Weights of a small model that predicts nearness at each pixel: decoder norm groupnorm, 15400 steps.
Rows from block 0 of the decoder, named by matrix and row number. Each number is 128 + 24 x the weight over its row's rms, rounded and kept within 0 to 255. All counts start at 0. Numbers have three digits each. After the name is the row's rms in percent of the matrix's.
# conv: 3x3 conv (decoder.mid.0.conv.weight, 256x256x3x3), inputs 126-134, a 3x3 kernel for each
conv.103 101:166099123149086104156111146122108149134117106119106138057116121155140117114137129132146135135137110127125105167150114193115122143118126108149101127131143120102142122124123111135123104111133101109113148140122113124135095089127110217199120101130
conv.104 101:123110097086144120126110137145110118120121133148116110155068141120164159121140128137144139162149136134153132139129105100121090104089142155139138140130133153147156148118139109116122120091130116094109119165124128155115142174115135124165136119126
conv.105 101:125100133121141108118161103121125131136153145155098130139142118141117092187116116091137151121110101127115162144145111133155100132126120097088131150136124135146107123118126127150144146156109163155125142150141099139102139108133148184138147166121
conv.106 100:143155157097162147153133132112093118129143114108136113135108167119098108088184162135155120116141111112159114086143059124123159120120138126161138123132133137135139085135106134088144131097125106100119121126131120145133146104114120116156117126128
conv.107 102:125095042139182106150121142128128130103171110110129139134157183145111127141162171111144105184103140157116154136172144103164108119098084123124151096107111141144117146108145135148123137155134105170132077102082125126089112119151164148161152124156
conv.108 102:127173127099129129114095143104106097118133123115120112138128109168148111129174114147137134125077145139103096098137154137096128145130099118128125136143108127141153104113096106105102063117123116150152118133132118083141104084128136106168164153082
conv.109 098:133101122111096164134116163152139107116121111130130133104159167113150139173122147135129128104131142137078097137146105067194115115128124092110127136083108135109111140114105117127150112139119114124134123179112141147138101119125109112156098121129
conv.110 100:164082150132112131114149117131155129121153156130124077131177106170131091125114162050102132123165161126138090103069143129161139147089106132116115114117109107110134138150141138123137164128153127132122126143126130109159090105094110164121125097136
conv.111 104:075141127129086165134121104120205116119150125110111125153095104106064146153105154106086111101151101113113125132117144168171112122125156126155110140156153140137112061121149127114157095129181132134160119080134105177150166070127129179098136108133
conv.112 100:098123126112154166129154152106123112166074079140155107111127109120106123185089148137140111090133112105134138128123147121146103125111091121115117133126128171120099174090107090152128109106116134117130102147138115131166140127097144184073158123132
conv.113 099:112130146181104153103148091117105094152139139118135115124119119068196085148143123109153144140092106149129107113090092066172101195149118147163143133105115131113137134134142078138158167094158110129126115145066104165118178114127129134146128173138
conv.114 098:145135122135105061123121140134122124130141131187139112161081128127137165133081124149148146150127117155096123142137099122106143099140148157158084135138154146094135149131125123149123124161134132110138127169103154172133101128125144121126068156136
conv.115 102:138119134119125161131128136112177122072183114150098113134162109116117116136095116124128092116103139151144160147158149129105103097135117131162150094114168158127151119096127097164140164110142167139106157160126096125138110165129145183136141127107
conv.116 101:133096094179004166111170107140156147129117091122119163102155146154096132129155152189107133144124134146151116124089150085135094106114099108131149162106131139085134134091116118144149124097101112136141117117163110118108133127111115145146128150132
conv.117 104:134116120149158086107143099103142123129119154139119146165100143129120092164148179094129158129136169135084122132100175129089127100132074135115112101167128113116140129157145122141161132121093134134147128101097134121142136122134133125152118178148
conv.118 099:140123089123144159167180104138142120095162138119163136118116110129112148135106130163156106148123145122136128114138141124128098152154164159126115098159083103122153147129166118138139114116147090125173152112108117111133126115153141108148070130157
conv.119 095:144102147118084151190164097135106160121106107151134138106121124163159131083180154104099144114143139142143123104131136107096158145156117150139130150113153127127125107124085129117131137129133123120103084169157088124110121120108175170119140137119
conv.120 103:150104124127117139120124083140123086105119154067104138135111120106106151103158194116177152119107145075103104134135111086082138171147078137099122130123136132166140110160122100108129138111149151142118139144107108135118110148147131062089138110113
conv.121 102:070086176114120094123165149146135130159162085120138147172152129093188118158123131094125136128134149103149158152092138169138065144102096132105119123104079130124139144129129116119140115125164125132122144101134150133092107133124124102139179133116
conv.122 098:104134136127122114093139135130083135122157132133121103102159105124122199155112149117139110179125147114124145153078162120092137113128103112135149078162161111108109142135111126167108109091151143134121057103152102118139127100129113157120141097140
conv.123 100:088117124105126131110132076137144092146115103180137117061102113135145150140134161137162180132142098066106107155165105115096117102105119134147125126155144174162157150156117134116146084127128100139098079142093057130177143154146117151104127107162
conv.124 098:101125147148143144138105127137155073131147120160168098149115117098148128133119150106098116153121151171104158119100127121121061135144130148113153118167172105137133141125156153136178098108114124123148125121140125128162111160130131107121109159135
conv.125 100:167078145139151132125132098112091107114161142145141138135146132129111187189147146153117145119163090133111118113152072141076152099137108153140101127117155139137089141171132142096153153109160125149163148115096157153141130127126133117109132158130
conv.126 096:117065115122132145111113110164144142116128122104112123139205131151122080166135155115085103086144144145116116109154129110122104118105142098115106093092105144145137148127131142148170121095145108121125108121174115116150119124144113116145140165138
conv.127 098:103097142075102163129094145166128110158136120089170133158193132129141149106146136097117112145134133065122093099127126098086119075141151148148137140131139134137122096081105147126127122155091118143141120099110125106125143111115123109126143126121
conv.128 099:142108148073122092134143108112112112070134115117122131129145101115121168099092141130106124149127177138157131126112127132091173086123143127093117151105111125123130117125129223090116145083134119128137109140157128084143116109115171109164117072114
conv.129 098:107134129138123139143137142107124100130165123123114131116107124130095148132088159141153123168095124155121120138131120136107125156162123130125130122102141090144126163104100141097139130121104098119129122135110137166139134117119100170142105119134
conv.130 098:125158173183146154147127115144134129098106131078124158125114130129024147115125146123160137116149116153197117133190131131121110153099131108114113128098139186149138131145147126095147121124137113095162174109113154178121136108103156116099137176133
conv.131 096:104164112156147114112112143146106090092103089134134143174124139152135137122106131112140106132114163105144119096153088120113124127123128108101151134099088131075119047117136140104129164138127180142156123122152133114115109120119102113153116098117
conv.132 099:120131118115101100097127124129120105162138110125174102132125196149130160149079141117117120132155189124140098114118125171132116121171141119123138117122183156110150144149133130107141154087125107159124101106139098099198105122180124120115141160143
conv.133 095:124145172132144113128101153118137085127122107145116098118138131114063151151136121175126146197144155139106128115145119146163162114117141087106119142167154125136160155120156085141108148108110093158105126138127112102141092137145115135157114141135
conv.134 102:127115138106161125131119145130095127141133117135132101116134133131139129147126147120116115164093148116114109118155121098106142138112116127118139138161144081122163153081102149141152123118149119150127112115130111133086098105139140101147101122128
conv.135 099:147127137129144116093115148103167111157123094120169126136135135155139124150128127102173148137134152160145109142140134145099158123147122121168129094125134125124130133157120104121173173139078126137133132154134124102108120172160137123125099166148
conv.136 101:165177150144109087097108136136107133093120142153151171143095116133117196183133112153147131128150153087151146147101107159128079115122122108136125128133101148090101132128152135156112114121126153123109164129121147144112109131109109147144130125128
conv.137 104:078160120120132187158165145118114136115115141105096119079175130102097142129108128183111101133150148121126073158099107111059105123111155110134149133130138123120168126129169104084132150158137116135083098136144138191144136120118147158118091124140
conv.138 094:112116152141127173130110107132130163115076113115110100113124156157170158155150127176149119095115086127139111153141116153158101152102147107129142124092129121133146127140089135130122114119103124108186162133122120121128171186157147177155141130129
conv.139 096:105129134133136122127086129095100123126101092135102141134130119103142097130158141155119089116103120175180114165088149129094152117146136109136162135152086128113127101114120118193160154098128098154149092094145131131129125137105162133149119140104
conv.140 101:088095174146063120148109117108094143164152151124116110079134140132038125136112150136125108137146081153126125140109141111147153150179091097110146117123159130105133132099100164098148125112109099126137122088114159124101109089120097133119104095117
conv.141 101:133135119144143109147074157132140134126079120137155118167167126126145134115085154141144152096171126101121140126119125150113143125125127152140153134183133153121138144129114108155124100154141120099142128121139115130130122174183152137135148147141
conv.142 101:181149108136093191090079134129112163139098071120086138120157138140152163134133165079088122120115150167121127115129133133133079123132130133150104107131117124111162117088139142168145145098171115150084120149137110115140108130143129130106154120095
conv.143 102:156133086117133144171118145133134155128095143100133128130114167123112138169092133158106115156115131124168115122101130093117162148108121115139100145124111127164142090079126101142112156173173112128156131129128098087169106161102141126111121117136
conv.144 100:114153099208065137157142175084120152108148125163080134113090165116128142103145110104115107137157101094171132128126114114138161099110119163099130126132149107108111123138120158148172067185129142138066147096127128116138125108086126141117161123120
conv.145 098:097151095146106125129120120174102102136101139102132101125182135144058108102133184109064128127117142126097163149123155151174124099126111133110120127168116118121146120148113131110142119129158100134137129168138112101132117141121130154086118151126
conv.146 100:127127171109158130120137111143135139099144138137122176135179120133140152164150142122120138108111127091090121150141129137126130134159170089130128103100080135119083137164147130147149107173100136104132122132177144119143099107092121136130121098107
conv.147 099:169125106117117116092136163106126115148128114157127160093127182157144167126168109140130122143104113106081142172120139131063147123089127136137166125131129164127124135114156149135122118092126086127124094153125116159135114137140120125123120116083
conv.148 097:115118142106136144131117095137113122133142100093102100157124142095143164111156190106084120107148139119110135112147100144118082100117097176169146148102147138138130096146122093112170115070133127188141138137127153139130140157130191121163158127113
conv.149 103:089114115199137152166144106129131113067105081121120104123093121080135115082180147144099129090138140107129108122162122122150086145075068140111112120080152096131130146103105106142141097134154096128104128105137132132068121109149092147158128111114
conv.150 104:158098097140118148134125152140097091134139172127112112108084119152100132148102123103131167139091105084077094167158128121123114121149129128118093164140088144105132166119148100131133104117117128185091141135103159147131097103129117131084107124096
conv.151 103:141140159070135161104146153143115096134111130106107131154121114134125098124144149128105070127143090139153129141139101116187131122083112130150136140119133134137133127119133123166147135135159124122169126176139140103176113144105161182128129122120
conv.152 101:118122083115139135083126087135158118108178134153121156098100190147111125109124139118151129073182121140116121138107132107153137140108106157118178128109112142131151151118133132134117164137145124098134146133110118121120140119141148102116100139145
conv.153 107:172124120169119140126099122118103115140139196127159130091132155113126116134143121134076121098122129134149101133117151156224101091102141111135145120146089131153158124115110116152122113133138108111152108113129124150146154120099113155128130123129
conv.154 101:123121142122151155086151123131100127085115133127081100166120107106127146127138117136089119105129109125138125142150128135124088098135144077148130160097162120119115103121153110103161165153116134153121148144130093162107128139141066120123152139129
conv.155 098:116174109121119120132128100140141130142094055139116138091105151089080147145118132111118127118143153119154121153076104132148138132171162130183127124142140159141135147134125150135118106153160125137132127161158111116149103107132151187159155115117
conv.156 103:161127193154108138066164123098132117137147115123118151119134118158130163117103151154150147114119124143124171127103109099157073114126071168154127143141119093113102138122114092112114123140106122153130106104144111156103092123078112151135165125096
conv.157 105:136132160162141128165121099141170087137152123133133128119113127132141138159151135117117100144147100125103069123134095148145133134119171171155131144154179159106171147150158132136123148133111187131126185130094141135137153136080162158109164149121
conv.158 099:116195130173118135131154114138131158133148124139155144129083145149115113132113180118146143122081090115119114154106166168112147157132166105133138136114125159107142170150103154144145123074114139122117115127137140165143123143137142122126124144126
conv.159 097:140106122121155111113156106142089160145122122126137136188140113123133083149125142116131125101151122114122120149140108083088149165099135125157123112096136106118102080139104120120121161135128112141101118114146130120133123127109073180144150105149
conv.160 103:150097136050093097113127117118106125107141142119132160130175151095139137166148181103142124191162179081152113152171096118141128121110137089122140126115156087122139101115110152143128156150117143130128156156128122120153128124124139130123154116141
conv.161 105:154119155117111116092126117137119142157184069169140181139152126088144105084169115148094121097158144113128120105147159098137189098144148160112114134154109116117130101152133134063150123110105152140140118100158111150137164093122117127137110130136
conv.162 103:160133169151134152124107095121088142111141160126144133111119106114129109136162106129132127132113131166136125149118126117112109120131127114097171136084134144163191137112052167146055113129162134154146153117129146126130153092112089127115140151143
conv.163 098:092154119132107117107145114155139109108145188156148127148101125096076136167143164130160110104133096100143145135111157144116124136152122167123105135164136167126127169112080120134123095161145132124087125155091124126125138122110113152102140108141
conv.164 101:126134143132131153151170137173116130120099112109099098138191128109191136140122148117127158109102143127142142110128148106120069151068125138088126127155118138140139126091144090133169139136137148144109110157117136144159125097122157159121129108099
conv.165 102:136100133168131114122099138146100133156152123137152136144152140147077137125118149138074106122112139124141143114084160076171147155107133114172146150188101142118132127160140118148122128126120168169117116118119136137139149121141127092133134094134
conv.166 105:134134120088141087128066154144107114144169176134146136151137102101116176139107071131107119170141170093150113148143111146127120127090119135135133116169142149155119138083146114117147129149141103124130154120110118120148122162125124096147133150111
conv.167 097:150139125139177122101093133170111138144125161160126132160164130092078182113173151088101162116143126085107131126158119162090076130098113127159108102122121124149096131100091072136095120121131147134102124093147147131107118151124169129088113157105
conv.168 099:155147106113131137137133097142124112108126123116167135125110159153132093114075110129128122096173122113131112124113167167088127109163192132109156159108116124153166109110125125155162092144138119159139151103093135147143138092101151113145120125090
conv.169 102:170107111157101145113128127136145124137157101145124139141157136155129125132144141125130103142143124143161174144118105186144140104077160146126128132135091126119134094186140118168132116125097137106166156140157130147132125144114123164137142127136
conv.170 103:147117095167106113174136156112152116097137101085130144110120142177105139165137131133121056138171127065166135103123152099173107082144118114105099118119124120119125124073116146122161156128151172119112169112103101098146151180134145124117126111138
conv.171 101:110111160133076121132139116111158132121090142138160129155147118125138156143115137124106137148132150158117104132111135084177131150104141139148112121137125127148128140120142109132149131146115112107103068177154132134096106130140146162098130124146
conv.172 098:148100103156154145162167194128092124180121102131094089087190131128134119125164106120187129103154171154109126138122154127112135134116169114095162120137140116138133136122112087122120119086122115117134101081199126113172156113114135112166115131119
conv.173 099:134135102109152137150119180141101140140141129140124100142148116135094129155154142096113111095136110112112077141127120126169114147102113103136137149164104111098148108117129117130075119134087142129160104143130141116147153104091121132103116148150
conv.174 099:134140123141175113148141093107123154131118096084113139117099103166141122132132145157093123111108171108134119097103129115153125086108157106107126150100126115116126117097185117137163121146132147106139176157106153135141149138110128086135098131149
conv.175 100:104105125135084080186149107153133132131141140125119147107119126096144147130094122162153143129146138140116168160179134136131110068137123128147108113120145121135150132155104121139180091140139135117148137160147084125098147140177155124163150113103
conv.176 102:143114135161157165151119108139131133150099109107146114157087144153085153133156148123149120133144112131083095163118102100113116103142066132095149155117143134120143094125088109112078127148146120127139139139194151124143112139092139122174116154151
conv.177 097:156093142135089124145148152161139143151111109156090104115145145120090132139131135129101138096116089136113111089125079119113111125117123140086136107086173091096156146124156140098138144155115096113096130107134103146140139097084119162169109093150
conv.178 100:135153143097134112131098147100121144139148134178156132110084114154169105144150145122158167116122152156144119146123111106125148105170110150139127127120124197136093120135130133102122097146111130138122128174103120182128115113140126109178120141128